Weights of a small text-conditioned image diffusion model.
Model: 32-pixel images, arch unet, text encoder width 256, text encoder layers 6, text encoder norm layernorm, norm groupnorm, widths [48, 48, 96, 192].
Data: trained on rendered made-up planets, 195000 training examples.
Rows from block 7 of the denoiser of a small text-conditioned image diffusion model, named by matrix and row number. Rows with one number belong to one channel. Each number is 500 + 40 x the weight over its row's rms, rounded and kept within 0 to 999. All counts start at 0. Numbers have three digits each.
After each channel's rows are labels from the 100 images, of 14976 (inputs lightly noised), where the channel reaches its highest value: "top examples" is what is common among them; "peak at" is the part of the image that holds the peak. Only what is clearly more common there than usual is listed. The data: rendered made-up planets.
# convs0: first 3x3 conv (model.decb.0.0.convs.0.weight, 96x192x3x3, each kernel summed), inputs 0-191
# convs1: second 3x3 conv (model.decb.0.0.convs.1.weight, 96x96x3x3, transposed, each kernel summed), outputs 0-95

convs0.6:461530513496566528497470540527529490561516446489462481532492490496509489560520536458493511517453528468488488503504523524421480535488525488508482493511524527498483472513478522476456510525521511495537530455528510483538470535424481423519471507503519485527506521522525520491483482477484556522592427477491523452536513481462600412462520490499505606460505503478582515493483516466514518457432581478483507496434397512567525487547543509534435529456436539455410466484511485543473481426512440461513505509448517432443478504488451433570383519540402438473497470475579520563471390505476523430
convs1.6:530504496534498541515463479506494496611555549537567449407546456498543484515534586493423548492445523537506454445445452551477530486437559520495498498504474469536456463483501467539449533520520543508454466505453505509499551397473495508502468465401475483495534488455478519509499536465515449563
top examples: crescent; rings; cracked ice world
peak at: centre

convs0.78:530498453530504445441480504501502536435420498552507499501501503541554492450502512445368539517503473517491473546597507454521482474483432486444525415495503456454465535523475432551495462556456451531562508525518415477460472506499421447506443540536521381390495448554428536510521503538543581420450449541494520517512446495525457520477459467502514484511504486479472502534451507483429512499496423500541520463431566523504447466540520531501506527515538476520503465458519543476493513476500526489550499495484467499524443408479546513519504473514585492487497502536553550462490480511507507583
convs1.78:466533439489435512492474562558503516530479572479471541542534435519525486463522514544542478474502482510543470533411495474495506513417446422450531491528429516505532524552461543488554529478534466458548449506425554472538527504515450485457526536513499477484519448561438476436462420532480570544
top examples: glowing rim; rings
peak at: bottom right

convs0.2:512534474508586490534491581494487488525466478496528555481454482413417495474482492469459513520470536479527453510588487530542435479577485566557501441530553413521488465574523504516499506528514487462490479557506483445525471490475501515494520526537488487434494450526494502535500494499570533470546449453494470498481466510473480444469534494507523547444505515481432548487472515483491499589444546515459423443471465523504452489495503473518449495446538495427523505512467473366495517501459486474472527406416444422482503387540479472464488518488435475377464450502543465538498487519472456526
convs1.2:547483460519561534526552478495537510439529473552439543506463519465525534418465448470516499510527443460559493478531528493597449485557454563505464439481515533450472547467444448491510482457503543525524539460490453535529519543495478523483450583519379494503499539567474540501535478558505545516
top examples: rings; ocean world
peak at: middle left

convs0.43:503512430531496558451516473550547454557580539477521483527511510388434455508489483559565479477480493520540499403564532556534550477524433529539485463527505371535492479617533456478542565491455561462384518473576485456525473439506473426503504572502476543517478462491504497433498465491480579411529456482514555454503454458505460470459464487464535442547504502468551472458487459491469509492496505518529507468493473511485484480547455489437504506562513548486471566484490496444435473517502524522467527526500498489526506505457513519509448524434551543440524495509455520486531457468502470519
convs1.43:510473485471447450509520509494518461590500456438501540529463474538501471574476490472500495546494552531483480524478460466447535482455554483484485520495504453535475562482496493546511525453463454595433469548516581570530463434510497377483542447435473515519529480507435506421503490431467517513
top examples: cloud-covered world
peak at: top right

convs0.86:515523463478530528490496549495487484509467496513546588468509495486500555507520495543543550528481469522526506486519517550483523532555498506488490455484526486480503514490483516463481504612513524501473481502476505496499472498493551489499492496516531487498502496531538537514483510488557520489495499527524404527472473480424442650480448465578502474532497504466455502559450596510471428557490446504505512441521437487455325535481519472469406495546504454482483490417535479451471504563415553439547496525524476494548473543564496446528523491516486487422449537508488487498508579540485435622
convs1.86:497486481501541443579498576483497501459544491533449554589532542480530564502485546438446561530538471538517565490555496507475359493548490560445470503562519468489533431492566537460464522495521514520482527504486461602529473466453482492512479514499493474447540509459484542480445508503510496479
top examples: glowing rim; crescent; desert world; kind: lava world
peak at: centre; top centre

convs0.32:506489485460466498540411488455499565504493520459529457538451519484501508480494481590444469503540543493523552551577444525565486437471495532437483537535545423487414453526497463533453515481493486498498446574486572518484543490600471468488467605403489524455506528408522489471470474503521523532533475557406530550439494545449573443470482505499533486534440529496496568527520441472535441450483436443525484450527520524477476547505525521440488519579464522497467469507527537502514564489500517482573453467542504505552435446497525502530499510539532527515521469469535484442500466529458513569
convs1.32:475422430482478570468487507471499519434499500450463481481490402530517467514487407483551511477527555496515470535489500445504486588471539604546525534522503538531502488528460475502495547479509556477532554432513496460540496557553462548507465548563468428467429482468446550543468535523479510486
top examples: glowing rim
peak at: bottom centre

convs0.18:529505544513467467534500514525516543483571507509548526447557553458519492470471450536469540488543539483472522516496437497525509420534531507518511538502521491487540518582542419553510518455511538501484516472499512540461449544505521449470541516473495522542503501489480535492552512544512478505521421489505455520483493542497544455482464441472497596516527462489543494446425535515482513469468479479476455485456505465540480502488538506424409505533510639547366555548498530566471498414505491481485467404415494471497510443436508463429577453511461485444505420528468457520518438516503587517
convs1.18:558401482505507474531549581472516532538516451478542442454453519509483500530560467456527442432446498519477490537472535465574522493454480515498502518517545483530469495515484505549478528523444507451507516428484539468406527476559528602445489525455540507455433542492421534527455518536537496544
top examples: rings; crescent
peak at: centre

convs0.42:511508477490531518486488536511502523512486494535517491491510524504503507514485520533513548519489484490505506497527506518522509504524505510501481461486536503471490507518489530473484500475493533524495505499508500499515505513505524490506496508512513486490490512482518515516503506509518528493603458486432527424493485462515417327496480536441514591525492533496550546454474544567486508486545519501524473520506522419440453497449486497529616515504478498593539448577431485526497472458417518514441366611495496512448578435611544584511486413509461504496552578505500506499472497539596476364
convs1.42:451574521451444525510555446499552488515473469525533534553507533467435476512495519594475413433451521536487417505581458522553533516402510466551489433463474524505491549517462508504472479448504530475468441492448513559493505459476522582411540538508472497533499503522458502524514472520530514517
top examples: ocean world; glowing rim
peak at: top centre; bottom centre

convs0.40:536485513508557441451561517503543475521478479512498472470498509569525481527523508492490536508527457490528490569511540438451545566458559508516470483457478583567479519401530497353498375519543449482519514481450494542519502548455544480421517447456559493510498550532515522529500558502602453523456498484501456464560477487590465510498519545444514537528528482489553519533539488539514521474506448502522478483489519510551394457453541460558517498532499482490502504457491498459518515561529483551451441478479454493533528466521497530514518443491468555482478522548453479353514503491458461511
convs1.40:588565488549530463457480510421552471494504481519472541476495577483535537533471513465501465479508520454497469512469478454595446498467498452559524527540476522508527473524434493600532492425532449456460478509483479539487573566506525534547467496447470549506559514470535519516537471559579472438
top examples: crescent; lava world
peak at: bottom right; middle right

convs0.83:531485537500502538521521536504440539474469430527560527469555550571501466516525530474482518523497483456525509515494499452444484514549500514501509518495515494450472469418552500478526407494494547541466528466471517577494456504481553520391493478448464537474535477564462498509514449519555451497474484479510485432498528550528466543524528546498476514484513491454533498537523422480458521475505493551491458538537536572494533432457469528482499501430463460492543511414530546511477542457474498533488510564499488546567525536513500497508561465514522458511489517479470451274444579478510454418
convs1.83:531519507501563520573482474473484499439478462558482569607475513495516511545451582496520465539479516494462483486577494490440438460459461520491449489474488528459461498433453506448465474442537546548464458456466501607447490495517604559497535524530465507529485525455500516470549477522505506552
top examples: gibbous; ocean world
peak at: top right; middle right

convs0.60:561490482497503540442519420544483516452499472485531533523540491545494558494538512495495505507506491474492547511527493423564483498465489508481556529526443557548473509498523374534526461482484470530564539568545582541455485533483474543514506416511525508521501499461465528461509487513469516499518498450504479475550496485491501452539474530491417559487495482541502506489482427519469527509542580536525480504511486496520472443524501509486537517486477528513494530487507516284542447516461480541543571545529489530553482412489557499522513563483480479345537542525579500530506562510513469508
convs1.60:450492559447406456483455498423423485494509565488553474434534480559501463538452487552413595494503505571544483492459474489471478516501548469525479561548458471450554470504539511496474463506469466537517475544532539466548529548481490468510549501496541485493486430431543529476493436437499494482
top examples: crescent; cracked ice world
peak at: centre

convs0.36:502528492536440431551439544470545412465440449528553499470518515460511475513500448512435482512475474453441499496471543495490567412518434475468614367503499378426556502534525469486460490517435453460533450509451482434477483506434505498528424551483555466449612447503402474498552526522461454452507522461478561463550488503501467501447475521539500551535482507493521509512477519548458431515505561552529574484547502539510474475509505520480519536561501501510532512506466506446510485583480517525515479540503521509523536452479526514543520512501508516470491518520525506483505543566526467525
convs1.36:538499531599523544546475510525460546502468553521495454521557519474430491453515523539512577607426537505569514502505487556497476443535460521523494475448469528544472437574500562474583519485468491467532534511488530495519506535509457496567562517544544449509564505520484512509562485559518444464
top examples: glowing rim; crescent
peak at: top centre

convs0.3:518515468481510446488503517533518455468470509506514510504445511509460479480468478525521494505531517525483491510517491513520555496508499516532460452458528438473487504507455563434525489469445516508507464510516515505514479472499516459489477480535514488480484521487533448452496498511523511455412438506527484493556500525487443498541504571541513544514528517567517542491609554580651457486588436515465466525595549503450444541527509454427521483559446441502471487607403522476473473591534522506541531520488576536568537551437489453510519630497505526521531506471472429470485508494537468407
convs1.3:492542530511482503494536536525478629483507501480540511433477507486445441484524485538514555449514470518485519483458542548516429546570537456525516500476547493505468514490501501483513524494500455543478473503484603431437469471494521474475407541549581558560552566565540505531472520427472463475
top examples: banded gas giant; rings
peak at: bottom centre; centre

convs0.12:473527468470526515480475521529552512517499535480520514476497511526481448498550490460538591489561483532513516480506492474444497477453528453523480467516490468537536491506503543551481430503499517525501490536513548506480545468465479474497508510554480498548492467529493491449462483493497508495463408503510503474514529483493412543531547501432578579525325531548468482469507479488480520507495482458510480471604534564465499585519498476465420547543518479530552592524428526512520500483471527498523498486512520574512594452486557543548483559453406593517541557566608450483522520539507478437
convs1.12:484487526517499513494563492453518539466484450400483527476505514413458529505541509491492473436532588433564486494542547528500520477480537522501504508473519567466470456561469540504507432501543470535511488497421478510483489486526497511551419502541541563575565474554536436511429594479494467458
top examples: ocean world
peak at: middle right

convs0.88:472451443493498491500539519543553520536426436531511496542436497513547501530483519445483542428441503516507444501566427511532552507550442509590463530505549415423490509523462520488511520533513503545513417575465566480420448492556477546559562520488487526467533564504495501493493432469496518522525473519532524417592486457482425446542518498500494453485467532503489472458471526463492443495514468582466448501495539409509514568515526471484440503514498483525494523576441524503536481481493525478495504467491522519470473503442517532496476451543475577506511607581487440539509485559437448460
convs1.88:458560450422506533557489486500539530476499450470495510548531579454534473464519523472552526501557487467486572502514470448537516488463463509413404475550496544462517528509518515540542542540489528419534526488550506505409466502485542588481444446501564501512535441448456454483447518493514461516
top examples: crescent
peak at: top right

convs0.13:557483507495452501485480385482527531463507482488492520509511524512528534508564491535545495445565449491511532504520533508565494485456495489425495522519513511508497505510494389535501487495504509489463521501494508464460555497553537551547524492497468497480528492427522448402491526540482428506502464526489447507552509507498471433468555535569522517467500546526446523501513522532463486535488543488493531502529481480533459511511499483492508521521497512565519509502566573305525384515564532473514590505529516499495515459512512549474550552475478553343500578566547495567518542518489474511
convs1.13:448496553441382456452410535506467550525547551489486478519509465561432465535477518532502555494504492548527516493432412507461515532484574444515499500539446490524501514527519483458470516505500449527525473534544521472551506505445497520513584478489520474491523451393515528455550456442550483472
top examples: crescent
peak at: centre; middle right

convs0.31:508487531489512497514504530506522522490475497484501517520476508535468475542520538478516511497491513493515488459502541490450509495488523537526492473496508468513464505551493506451466478491467478528473448549498498497509507517503528527521518502508473492472478537529513469490506483487495474488486560570536541490586499539525538491543489526565556565529151572562583555502513520539486514527497495509500499510487542509499475477522547462492518497507529498529483547521452510458509460542554566548528496458548530482424515516474511483552468469585491519484431557522485537451512538561504516525
convs1.31:617501463434440512510471487499548483523492488560496537523530527518581550542550505485511529538435471484478524503455531479581492502553445475467519479427537477557496531451563495464443510483481461542509517534543579509434549511530502468451494490485488533533455537433530457461556490543450487587
top examples: moons: three; crescent
peak at: top right

convs0.94:516555534473561443478462475537484493508466516408515487470491534476458509518437458492477493533527512515552494518539506397454489513551541506508541459535461455521402479474504429494505511474500470460550374477502480525427563527506532547504513559557390491409472559456553453508488528453556462454504440463484512410546453436531467526503448536501492526500500524454525529491537488511468461503562542530508454518522478497501527558523562524500517563568526513508496531502477524462527473572537422531463544501564504555495500531480510516552448507473492483506562499466404503385524490481461478462
convs1.94:547508485490482451448573482460415510520456582457459521470507468512608552453471564491498532503511513477522478393534527554453487520525520534491543460431475535509507500477587509472567505450505528479461446530488539479485465587476496439511501541561549479497477488528509505538498515517448535578
top examples: cracked ice world
peak at: middle left; middle right

convs0.15:522502492513432497503524483464545495517548525442466513469511500483470469526452506593599488454576450531593514400501453549477507487514518508494495491460551490504509475528366488582452528495542510474340504513460456408553539441535549509572416506469526541482543497397536494431454487484517441509522497496519485472578532450485510499479476559562497454472481514506541489512525528500523509489516570526463537473563533501512481562540484454540506545516469530487539468495439520515491506560529538414471473546452505550498524506494501495498507518532473512486523539491474494562502550503486490565
convs1.15:537467479443485421563517503433515500500542485409547546472489464537504467623499500507483478452417464498521524521420479545481518517480520448511488579462483504515488531484499493516477490500563542598532505516476446470472470507509536538527536430581587541501490507540513479489528486479473482415
top examples: half lit
peak at: centre; bottom centre

convs0.89:535453468470479497458504493542472555487475515493460512506518496496528581483580556503549524505547480482483493525475511506522489514475563537483550569460481498486497507476498482465503513471485461498478486519522482508450509554512478545484527485505557539495532516516545472490451487512469492528525341507510475513558454491504501475444475567493492507522505527556394519453500504560653418497611484455490465502584543486420455489510507548524521533513511438520468503539450518501524546565473418462523484500471511524514468508493492492417439470519577575503614469515522436446530406499498498443
convs1.89:509496484485481484414594539535454536448519455514466448424460512492497528510572463503514482498519465539499566524410534538536480534526484476508527503477493451605506475473605513534512468457504538508516487499515555546441482482456523477494481555478562517574516555520493539546462419448457541467
top examples: banded gas giant; rings
peak at: centre; middle right

convs0.19:512502496486488490474494461511506483485501471509505505492482503518500496474500489502483532511479483517503503497467507501483501499501493447466455481473475513508487488518464497486495491502498492546509510488512516505476516506514482496498501501505481487480455505529512515500469546488498445490500331465559496462501486492539476472494524483574487503516491488522437537499510511485346478544487590546461521489577565664615472550479564469679510463518457552574503468504466529448520451475512571472467531595470480625544544547455523444494530499507468531515541477505505555505527458553515396492
convs1.19:505521531529465507491476495537533525578484556460535514410460514488495469446470521423482493552525527469490500419455511521538465527458531588500506557495520577431473540551517504500458463525476523459471556437582512528489508429476589543447519494505493538538541451454472507466467450529453571467
top examples: banded gas giant; full
peak at: centre

convs0.26:523472534516466488441471455482478528507465429559506517544491450608541510475531545502562507531531471491454543555533501493542499483521427504452461541538470550520521533606476456502476418508324434530537621506523516493519515517533518511572484537554478494448514483477489555485476516517496509508539573526570491434501491497500509476500536462504538515559440531503492537488525530449453539523588539529491501508561459551548444464520478427557497474530427510536561450532470532455475471474485511461533520520521510536595506538432469477434545492483510519498515538489495511526456520457507525491
convs1.26:496463512565511457449515502456562582427552537473554548499468489538460463467461592491553552487510534473509464492518500404464497543462543486558499438556501490399533459486503501534457530534569459492497482501512454492512554559530476471440468466505498541415521504487518478539443527540542475470
top examples: banded gas giant
peak at: bottom left; bottom centre

convs0.59:517471488594474506452536501523450451507461436517569554485459514502557460485503480624464486491449545474430542416558479590528568460574411538582557508432431474486515456533550445502431499513475509521488461529459475515374584571459463479422509534465543531478447524503533501449479477438422523471506493484491561486504490458557420496469502454500542553553479515502466473495440510480529468523496507531499545487493515520447485509490491461436527543559503454473531512519491500480519542499501478458543511494526455478550467469477520500457483485532502527446469485511565490514512538495531438522
convs1.59:470478495507490465517474474508486572537521483533459552467508524414554531521521445487529466476559502441540499555552479490413500485518574470482563529375519547559503517439498488552519499565527486597455535511482471478504467548538508524552511566436492570525464495472517551536500512507462439507
top examples: rings
peak at: middle left

convs0.62:499481482516533408463451581504517497481513476505546500552500462472459484542510436504442474476546496538521503569493551441542511560465538518482486460485480393415483491499501542472537500501443485545486432566476478505471497504528506559541521443491485470334464519478488471526503468471534502504531466459489453550463445475515479524505450515494536483537514506544542502508474502466498442545499446489502544489473548488495456563443490518537479574519610527496548502603467480547507477577535549527470535426564548523496485544579505550501503476529502482517438444541451483583547422518530516473
convs1.62:536478508426431451441510488477520547503564486452548510451554472461534482541531492478428488432488472522516510437427474493587511493493505497488470428452577444549490498544541542474519460491407500462499532527535474441582493544549492534467453506521510514513516498518548439513515543601493514488
top examples: rings
peak at: bottom right; middle left

convs0.75:473543541534469492489510393486489445515535538461470500485547552523473490553556531479484484561467489489514484471477496462446561549466515457473531543511571513499506487460500464452536443499517569459473508479441517524495456455437558493498481493492418529545473493538495497537478533422530517544521499475587468460465488490517429523481510482547492503506501488491532481522525334449575485499509460574515417478512485543578496433493517527454477514566461513533476534510498572459514567486489550498465510521441550595537475562466501489519484474459525485521420535488460544354515512492532522518
convs1.75:519523489556479496478534470485527530468508453560478577544515567497509473481537515521480522544551560469466516470502503467506438439522489471553494443444463494443507425424542527537501522469506480487441437574480443515486598535500470481545452509450466577520580541497562484569560509467492484546
top examples: banded gas giant
peak at: centre

convs0.22:502499522479509490527506467504492488509460521505487508470477552524474494510526524445502508491517514470495503481486542467466510519459525461453507468494517470488467517481514468487498481530464495504475461455509506467492528542501513513481500504464484523466491523509506489507502491488480483487461466542631475517480544496604575461508488489598538569534513501521499528484431515515678474502412510543465453505534527491652506474469587598608475507492425553543510498576447494433575485468469513489468561475438519495529481444455547385521451490529531563551466480470503512442483506552571482498
convs1.22:466527493524477559514531517567466476571420426516485507467503544421498434476580486498488536535525513471444535494451526518491484428452492507497587514537442443483517436610502509511510446524460514479481423526504574532534507545445524474547558521453503537550549507507503481523487463438500515477
top examples: banded gas giant; full
peak at: centre

convs0.85:483585590467535459525480459480468407517454511511522552463429507433389465449454528524489598446471475505602494583539553477559508489463526512560508500507371432479527504471466447528478450480537533621479415528466498481443489549511421558448468500512473571449499519480518485497451502494427484353478445494466486511558488490479512497489480523542515528493478508500518464480469508520515497493506463528451444465578501439508430532502460503485502540485521447524495548524476539516542490520500510506515543484488531456544507470512488537500479493514495543468483484487486505517521510506484462468
convs1.85:527459476515422525489602482435559506524525522533444526500511492442411544556436504501469548521488512531466492462505524504443498502519508487546514521504539526492442520449565553476538542479472494484463528540545438461485439480453502486490408504469497406542430507508593440466515533497517562485
top examples: crescent
peak at: middle right